Rows from block 6 of a small image classifier, named by matrix and row number. Rows with one number belong to one neuron. Each number is 500 + 50 x the weight over its row's rms, rounded and kept within 0 to 999. All counts start at 0. Numbers have three digits each.
After each neuron's rows are labels from the 100 images, of 14848, where the neuron reaches its highest value: "top examples" is what is common among them. Only what is clearly more common there than usual is listed. The data: flat shapes of many kinds, plain or patterned, on busy backdrops.
# fc1: MLP up (model.blocks.6.mlp.fc1.weight, 1024x256), inputs 0-255
# fc2: MLP down (model.blocks.6.mlp.fc2.weight, 256x1024, transposed), outputs 0-255

fc1.741:508539404527553462456546422514484474521468441451479630550472460471578528424419463470501594432477486527475478420450479492528559569496612545558511471517512525498385518421495591525541460480486464482619464414535514506455539519447524557503524480549562495525489475523398608461527537455577433510587444563478529487542479505446520554492427541435494464480424549493554529478487488426468476472582503538450558444496510527476446523427555561493420436562533425579538475438466479530534555490459447546568488470439452544473452629588561570489441508546531562424513478493541576549551473511425554612478483500390445443574431545502463532567546432473524498481485529408441373503554520555436453469516496492516460446409501487462485505525511503505510506455473520446613540565568575526500453563544498
fc2.741:535473458404539534541445552532527499581472553522499486490477480482476525507528513539534480566471518508450552418467540493463457420493525527511507517558492550503471404436553523446473437501441484502498546419365595488553405503480395498433533529445532523458444505471527591565498558502560452598575517524493499478544591428473432579410569443438511522590554542441534478509462444462497573462480415443516457440516542506533537521482453479441509431461560470451495553508454506595550500486521513222473519575583540472469492462527459491485528534579497538544446555549595597452482549503361547531408538545554537466503555507498490553500481540549490454544511415463422562587499496535489553478525519420451479514469579539509473451538430479507539500514495507540484472460471546526462502449479595
top examples: gear; largest shape: gear

fc1.631:509576517494449489520601464551461495485517481602522547507500545585552492440496493353439509489600506546453427509450513388514555570421466466458502511520491494540557494464538524460574482544499483471485542513553486499470541539454465492505481435527533463385421501512459392562427581582564459468475526545589485535543499528479488547469438539536475538643527587492505550518457553537500457447544595409447511430478478502547491542483479482409419502473528448562642529417525557503553602587488481497489496651450431480437466489453483458589452609469504543493553530427553479435493492470469449527496462473533502546515515499480507508514580486452526446496608501514422553496498625615502456548463542520440475598480548555481485502514512495430473562433528632462522448490514530528499532526486482
fc2.631:455474454549610530535375514577421462533541575519443552531529548434443517443502459530503428603471431405510549546553496481533461565414580520638509402522540536525453469504549564581521503445512410523471435488494484491478596605541487552535544482518495524534493419523425442498507577523521569443538561487515524532430573530480552483470440504507437459497608515507496420398473553496506444473543557481515512490466537428527481460447481457488534513528515493548495447582471503510554552498485531253545500449523545515531425506523500521433514415457489506514421513472534494431410556506431539517446585570510553583481511444508507479526496567561472546482483437499526509536569511411534594470513590495470466486497497559453506456549542529481480493584491506567414535442484493451540583538545547
top examples: gear; largest shape: gear; its colour: blue

fc1.350:444433440481488469526543538557501551469526460478478533533543451546524510443580495468491477362459539438480452559460456476478498498545532484502603516581505532505551453625463592513473550417506469566574533495442485502450498490499505577387510591548570496502572420509528512490563549387441408527543535518449432516626527397520450480496532476572467518487446399474451573496568494523461481495518539524481427542438508465437406537541519583534527475592414409482558490508414570476493461471452544390517532441543566434443466537487529578503478599447543468469472559506446513527517523464467484459574529467432467505453412439493539482443592589599428512577467439415433436492468554540562478492530474465505519495468405508596512453520555496523436498518469544415463569503501515531457472477446543
fc2.350:622546501550536532459525515533497475483487543607573493480466495608434501516503504532504581510441504435432512505519441465340467450471500554471523461432551506515542543487507525500451525519466466514507647491544452501453422400564472505510485559468584466422411470481517477604458435479451492527538512430508509443511520473492512517576454570433573526481439491556500509569473448524527506550536565470433495552613499486548458479351618468566401478489492510555492473508392471492495600455440554397494493473572491563464532464468552562498516492468409436465567479471629537556401425492550464481482465446475536468449525488452527557575517535494503464463494496589557551496467454511545530498507494501483587422513555510564534503484513603398565405490468559445484538438523564546512475590479510
top examples: cross; count: one; largest shape: cross

fc1.473:545494474503400524585458379580489400457434481504581576532552456547523537505409546393513496559439550559556514490552464401476539454473468523465541460464485482553523475505480524512493469481513528513578503502507423549464502497502472462543426493524525494374545534461460508581484420566427507423508636501548388544497452448583481531561482517451450513453489547497564552632527440498549529469554452427396418446558447471427462527553445442549487572516549495426455511510502498443418543500454540505404416600435488510447479474437517480579538503466530593529480526481475520620457528421550515486495475499464458522517497504493435530425475473477487496493572508480349566518458539443534433495509502429477540592484506603501453464514544442486527504592437493456522474487521400546481520440443530
fc2.473:557462504476532418419473503525471474586518503506528501515485426429410502418497526512474479489557447516484516378533567515540495499483441529508479499565533592501391485372452592546521563558409396483451466493554569586533480566488543462491524515552416476519482488453412427515502513497498470484563452448541509500571587514491453525411498512517600485538448523567471529462500415491443573505475477464448506414502497377539464558509550454475539500565604528517505518509458488528475563484541529336590446505569451400480447507462488570527573450491420553536504454522551547427547462540448487441519450503412479477486509466495520472540445594511523509452430424489502535569473501560615485519576480473513572584545478508445486628578571445595475538438548548528501551451472470544551551545464522
top examples: gear; largest shape: gear

fc1.467:491515485384490477501483421477508516457470476541410518502493435448523456517563520625424476547534534484581441444431513486510512490555430559441435551522463390440560497441584512518572505473466485427509445500544540626521602550515502525561487515494464486450534526561418583610425485413539540489565482511511447544453449420512436480528576534531494557520532547528409597496569488514471507525481581522510452571487508450438464488521539517431535497572584546426455512536511475425509348543610457561481422469531471533448425453580445457497458480481526528554496558481627523505578571509469499511566580449512502579574463543429469444509594493424463468468526492497507473480494532448538486500457525523580409528472482407503470460391475547501554423528492519510565473477532386530526516557521477
fc2.467:521588454495471427541472441469520481480507568457546566455517472591454476519442549524504436548516421523513402516599485475478512498508538479507518460492421491474614492527545578501464476468522469545469478504534444590492425559406421436440468502456519538526451534442550445516521607530487520547478542410533518479500508569413623548424478474485484552473484504465431497500561488453475464374540397563393538560518632409563451448524521388492540533553507539592535494531418520450495529480492492377477526509462482494490442486515461526546512569490522414489422489553580532494525498477592548521530433558536462528497562455457567507556470493556518501484523413465532491583552470490427389408485437466499575527400485589479519456533544427438477542512438438523533536525465580536582462577458438
top examples: count: five; pink shape; flower

fc1.1:434564520546564488577536492495579361474460484357533515429527506538580478560544552462521553540593485483508564514437466472511486493526544537489539473499489393553574518480510543498432435476571441499436525544534524524422558488518507481630637544512536495484421443443541475473530506519503516589586408461458378496510557538449459436520441542456613433479575534514581523449512533481509568591521510500528485435556474475474465476542486523436451547487609422525521553408372485422514523471520501504472436533500474456541444460508496577481491560539525494519457484558470406500486450599516490486456536508442464394560529495496521455469513468560492496444585585475477539544562507555542510509558481509451413526485546475433491467495392547498489508464567486557594527535435512471415473538474619
fc2.1:569600491536485428501560505536579445463510546498515385497582529449531515520469485499482536434522454546487500493513469469494402465585578412453546539542570610482497515481487507605533626554455426493493539424557501502453475539504540457400472618478460489637508466512545464469448515545472494500513505543559567448522537562583560459535565535483555473506498412505464449450422499492454502507511463495549525544407517456473425532402539431560604580485546453451414530443546516506435522491535510305530461450476582537541418496542542481507462466456568541488483494455520555454560520454544542419507508607513463518504541547505540482506544519521516523557502517485515464531504577451489529469568576512508512514463495491395533551530559519549485526469481482536585539559526497525536590491307498
top examples: count: five

fc1.635:553541460512550543449481509536529475428486489472551539543494499448517444430614467459540410477511550482517472494412557484552408497448495442519548558496330434526485436472526581497477418523491435484474597512507509589482505636464514468578494511489466494466537509548472620545478558436556466456423571500447408506545523496564442474597501537496475401541484545418464514479447572499485504626520473522500482499397449502530480488600554521479496494450548476502459412484549523440515518537595502535529457347442527482495452494534481592450530422539464489616569522625497516496486562450478455541504534445468411522515508529435516507450521543516487549433484497500558545533560551542450522531435498479538412516483530449531587484574477566534487523485483354530473512563473503498463569403547550
fc2.635:466577520499457393537552453520502458533569609448506477619536509509498490538554530542465515482488287505480505505515515573438584456550590429506491497538548465473536396551507481549529528421549513543447505529461504472497493512572512487476601437490495536456480602525431440536484550566509467452531482496632526514472472546498467480474470457458480431497563539534533507494555464452566456448527504415455506586494471467542580542443443471429444543508542560507492507469494570527586473468463527380523582557527482475548543500460411552503489453490476481479438467435490594533459497495486595450436491577511504525505509439535500574634583535495504498485533509513482517454566379488488513462521495573558490515466492533483529500428561528398510505568467388510610587548454576614565441570509491
top examples: count: five

fc1.137:452536574494542444453442534517464526543467487508529550484517589581501479484467568460480528448574551485468548504597405575571495415490533498481569452527454544470518460528540564531552507404565446536594537469407446552519527500509466495588578490455461563547482530465543531527480453494490482461454488612462512507451468492529425454565518437575507448460464545527588484473407418527552509566526510474407559444501510459446464458495487585460539492588457514442513461463422507528483460544428518522479554522513458437467530532591511407538482519548430509508502548523443499526503538536518472522453537539459565431556521547529491442494505637488486419594458498441529428496495407534398476454564538591421487524493556511400359431407495565482510458462437436498420469405505509399478473375578478
fc2.137:514511475510377529481440417327450470561487487567478515516447451516488522515551565573502593562491523543563480523426525450540488484507523516592574532567576525557391530513485462534458564495473463541492484579524522490433459557478487507468473531405529498525534513515510524396539523529470503561466489524476558503523626466396553565481567473533505432479473495524502502471544520485501474475442516472563515501485471474449439622474536490466564530474418511529530529558545435511577500554487433249514586449494582568556497527474454542524567531409494529432513573496507474428600517595567479490474466511429458468493518443521506554514463485441584508446522445518477484466547482470522546503492428388442527577484486439479486549487576462505538581516565518526557519579548499448591481575439508
top examples: bar

fc1.269:467436426440506493562499518514541504546425459466483442509526424505503587590568530462481519429480375455554387437561440495586449503477557471473515588563514514492506547552554542544505534476520509461468559449502570433531583558491497532541465401391558535500382603445523493559607468470466441574526562543537528562491429455478524538406473419548461558456570405509413510362487486500554492557482425548485566562508572464494484518484459514606529423578537454558492471505523539555524572447543476470532535503504493506518483570473520429486489438500462575608508495438534533451514512502510612468481414489430484594575432529553489497496479489564504508475541519561463512538488547449566430495478505540540450570455475619516476500457479493490459519547442515477641516425499520488465530470428539
fc2.269:511473492590561555516457459492476511443500481561438477483485563493449474586504503518498535455574539419523542494432459475547383555537479643574490542525531527493529478510431567563506445450477509513572515444457559479395578508460458565557477533581464503569509489461527530452472498493455582446449506412422461480476458567524544471480507521522465558543467491555507482444450528487474462592590534527558517447592504509348474503569563654446489558456481451428533551426574456470454459424542547302501441519508534468514523515429418513458552481495484548505566607484541544559461538494556505537436432485536505518469445567520505523513435445547406461517488414457605492530419476511538495461497399493530550477534502411531500515503485512447525523409506502534511448521482514434525591441476429
top examples: cross; largest shape: cross

fc1.245:502463456536488535575483497559480400496514463412561487490546499527540546481506561415526580497407499502388506479459485515490469430457530424525478477446563512480526390538499506468519524457461453490469539481566393469460603464500452479485506497454432523431417434466492434430408510499443411546555435494445486589527543601475511536561486372531511507550413510520482527480482491576471417561529503513569593486452487527518587488385392487527465406486548513543475374414435546496499538510546511441531606568501453540596446505505560489492425476562434453520485588453490510444470544513468489517532576437491515496586386516496528599497499541579490555531499469525571457566464518490525500487488542529532497500503575569581461610450483550523533488520489478537514570511456548594407544546403532
fc2.245:531507525506454500574508526438513458547427419623443460494461506536517477629542608528508524401533497502483380478511467494478488485558554478417516467470540510436495492528473533629526497467544518565611526574505470452470566514496508557472467481523467514422437514574513486494531557504508583453510464453487491598475455498542463451454475462448472516378600485547457474440533522568563436562570460528524492495570557560456476553626480558544375481517465548459510464504474426432554401440536505310541519476460507574540533461561494564478498580469479478477492403519492526515467512384447532552430492542516549531469464435479513595522490537600509486590542564490517498465463547537531537501547476547499533485455529587526588493517524505446490449467550454379523467546429540531507548518469418
top examples: cross; largest shape: cross

fc1.564:481405480504552333485475449481500456491466421567478528531426557517494504463499504500383509525460438511513495496454492534483511582621559505615524499467425511548518657554460578528591506514597471598485454522350538520540547477483545481446486462479533444426493489555573522511498480477492422557589457496560503620469459467365481542524510511572499524539431522566574570565464514484587448472542473433514453483505494521557556537489428493451457573564582452592498464527462538456465572547543453494583447468461538538352546412480504613532540476479508547520618547549519491563490417471439451520497572478493422527475486577513519582540454484453550529531548491514460460471456519456488550517561488491556543496488449486505463536495521480508425528477456480467462437484453521517520517479543465
fc2.564:471527512474494473576440484552445529549455496515466477590461515485542479479451462417549522535469542487537540527434606444401476475433568494517479522546542467428460488540508437490458594484494482480501428513479488589543560442504371514575569618473357505426552464522487581439545495561567549430451531499491513445492562524488434550520473449560531474535561491525537482509466552538561595576598501604394535480499524522475576605546534439440466550503533495479471491436564521556393576528574588516572512490554528528503479477459586498515455510510542476641464475433508523556490550502525491464413583522596526451570505511461551527540534468566444537475497504522521562531567482516496473412503444364496501486474500479396483526418524520461485515510502572547497398402473545493518502584490579
top examples: gear; count: three; largest shape: gear

fc1.283:488516456485537511569506461546486487494506532571453584531490473494491477520428474411462565487513510509458507621494518512498434431501407479638532498565506565521528544426594544500507471512536542506429406493563558477555537497450531482500436528496463533457494505466546509450474424492442502569430474496522563534530500402459561499375468468552557564525482595536517599460552509476515428479530531372563423548482562437498617447510453468488493468574458574447443431439471533468542535497544533631504493487544514558589453437576541478553467494515455555484537580616503468466526602546473496452525476585520506537531461464535536581568525532498508537504563506498505482507618486504570481514587512512577496606425598386412452448454459557574452527497541542558531475528499590573456540464495532
fc2.283:559487611528411490497517495476528455543475489482505565405537463494463492524522512426537551560532455468461461442547500439553565487551538526452512489475527556482455559568485536385507443506544478476521526417483514568546518495531500462417556503600450523500429468484599500487502526409553523503545491545447536537546555449450533513496548490539495571403471478497458514544512454458460375485524539456467527477478493549526509535483444532504468544480546506563550523486517508562571497466455425110494557485503587495547555488543437516516522458457464478532488478534522539470469462395497538548455564577549519540507519484522562490492516530557460558600560410503481546429483487487468514499427450530490531470471513593559535497540501509485560411476471439465583476525493412479492508495505484
top examples: cross; largest shape: cross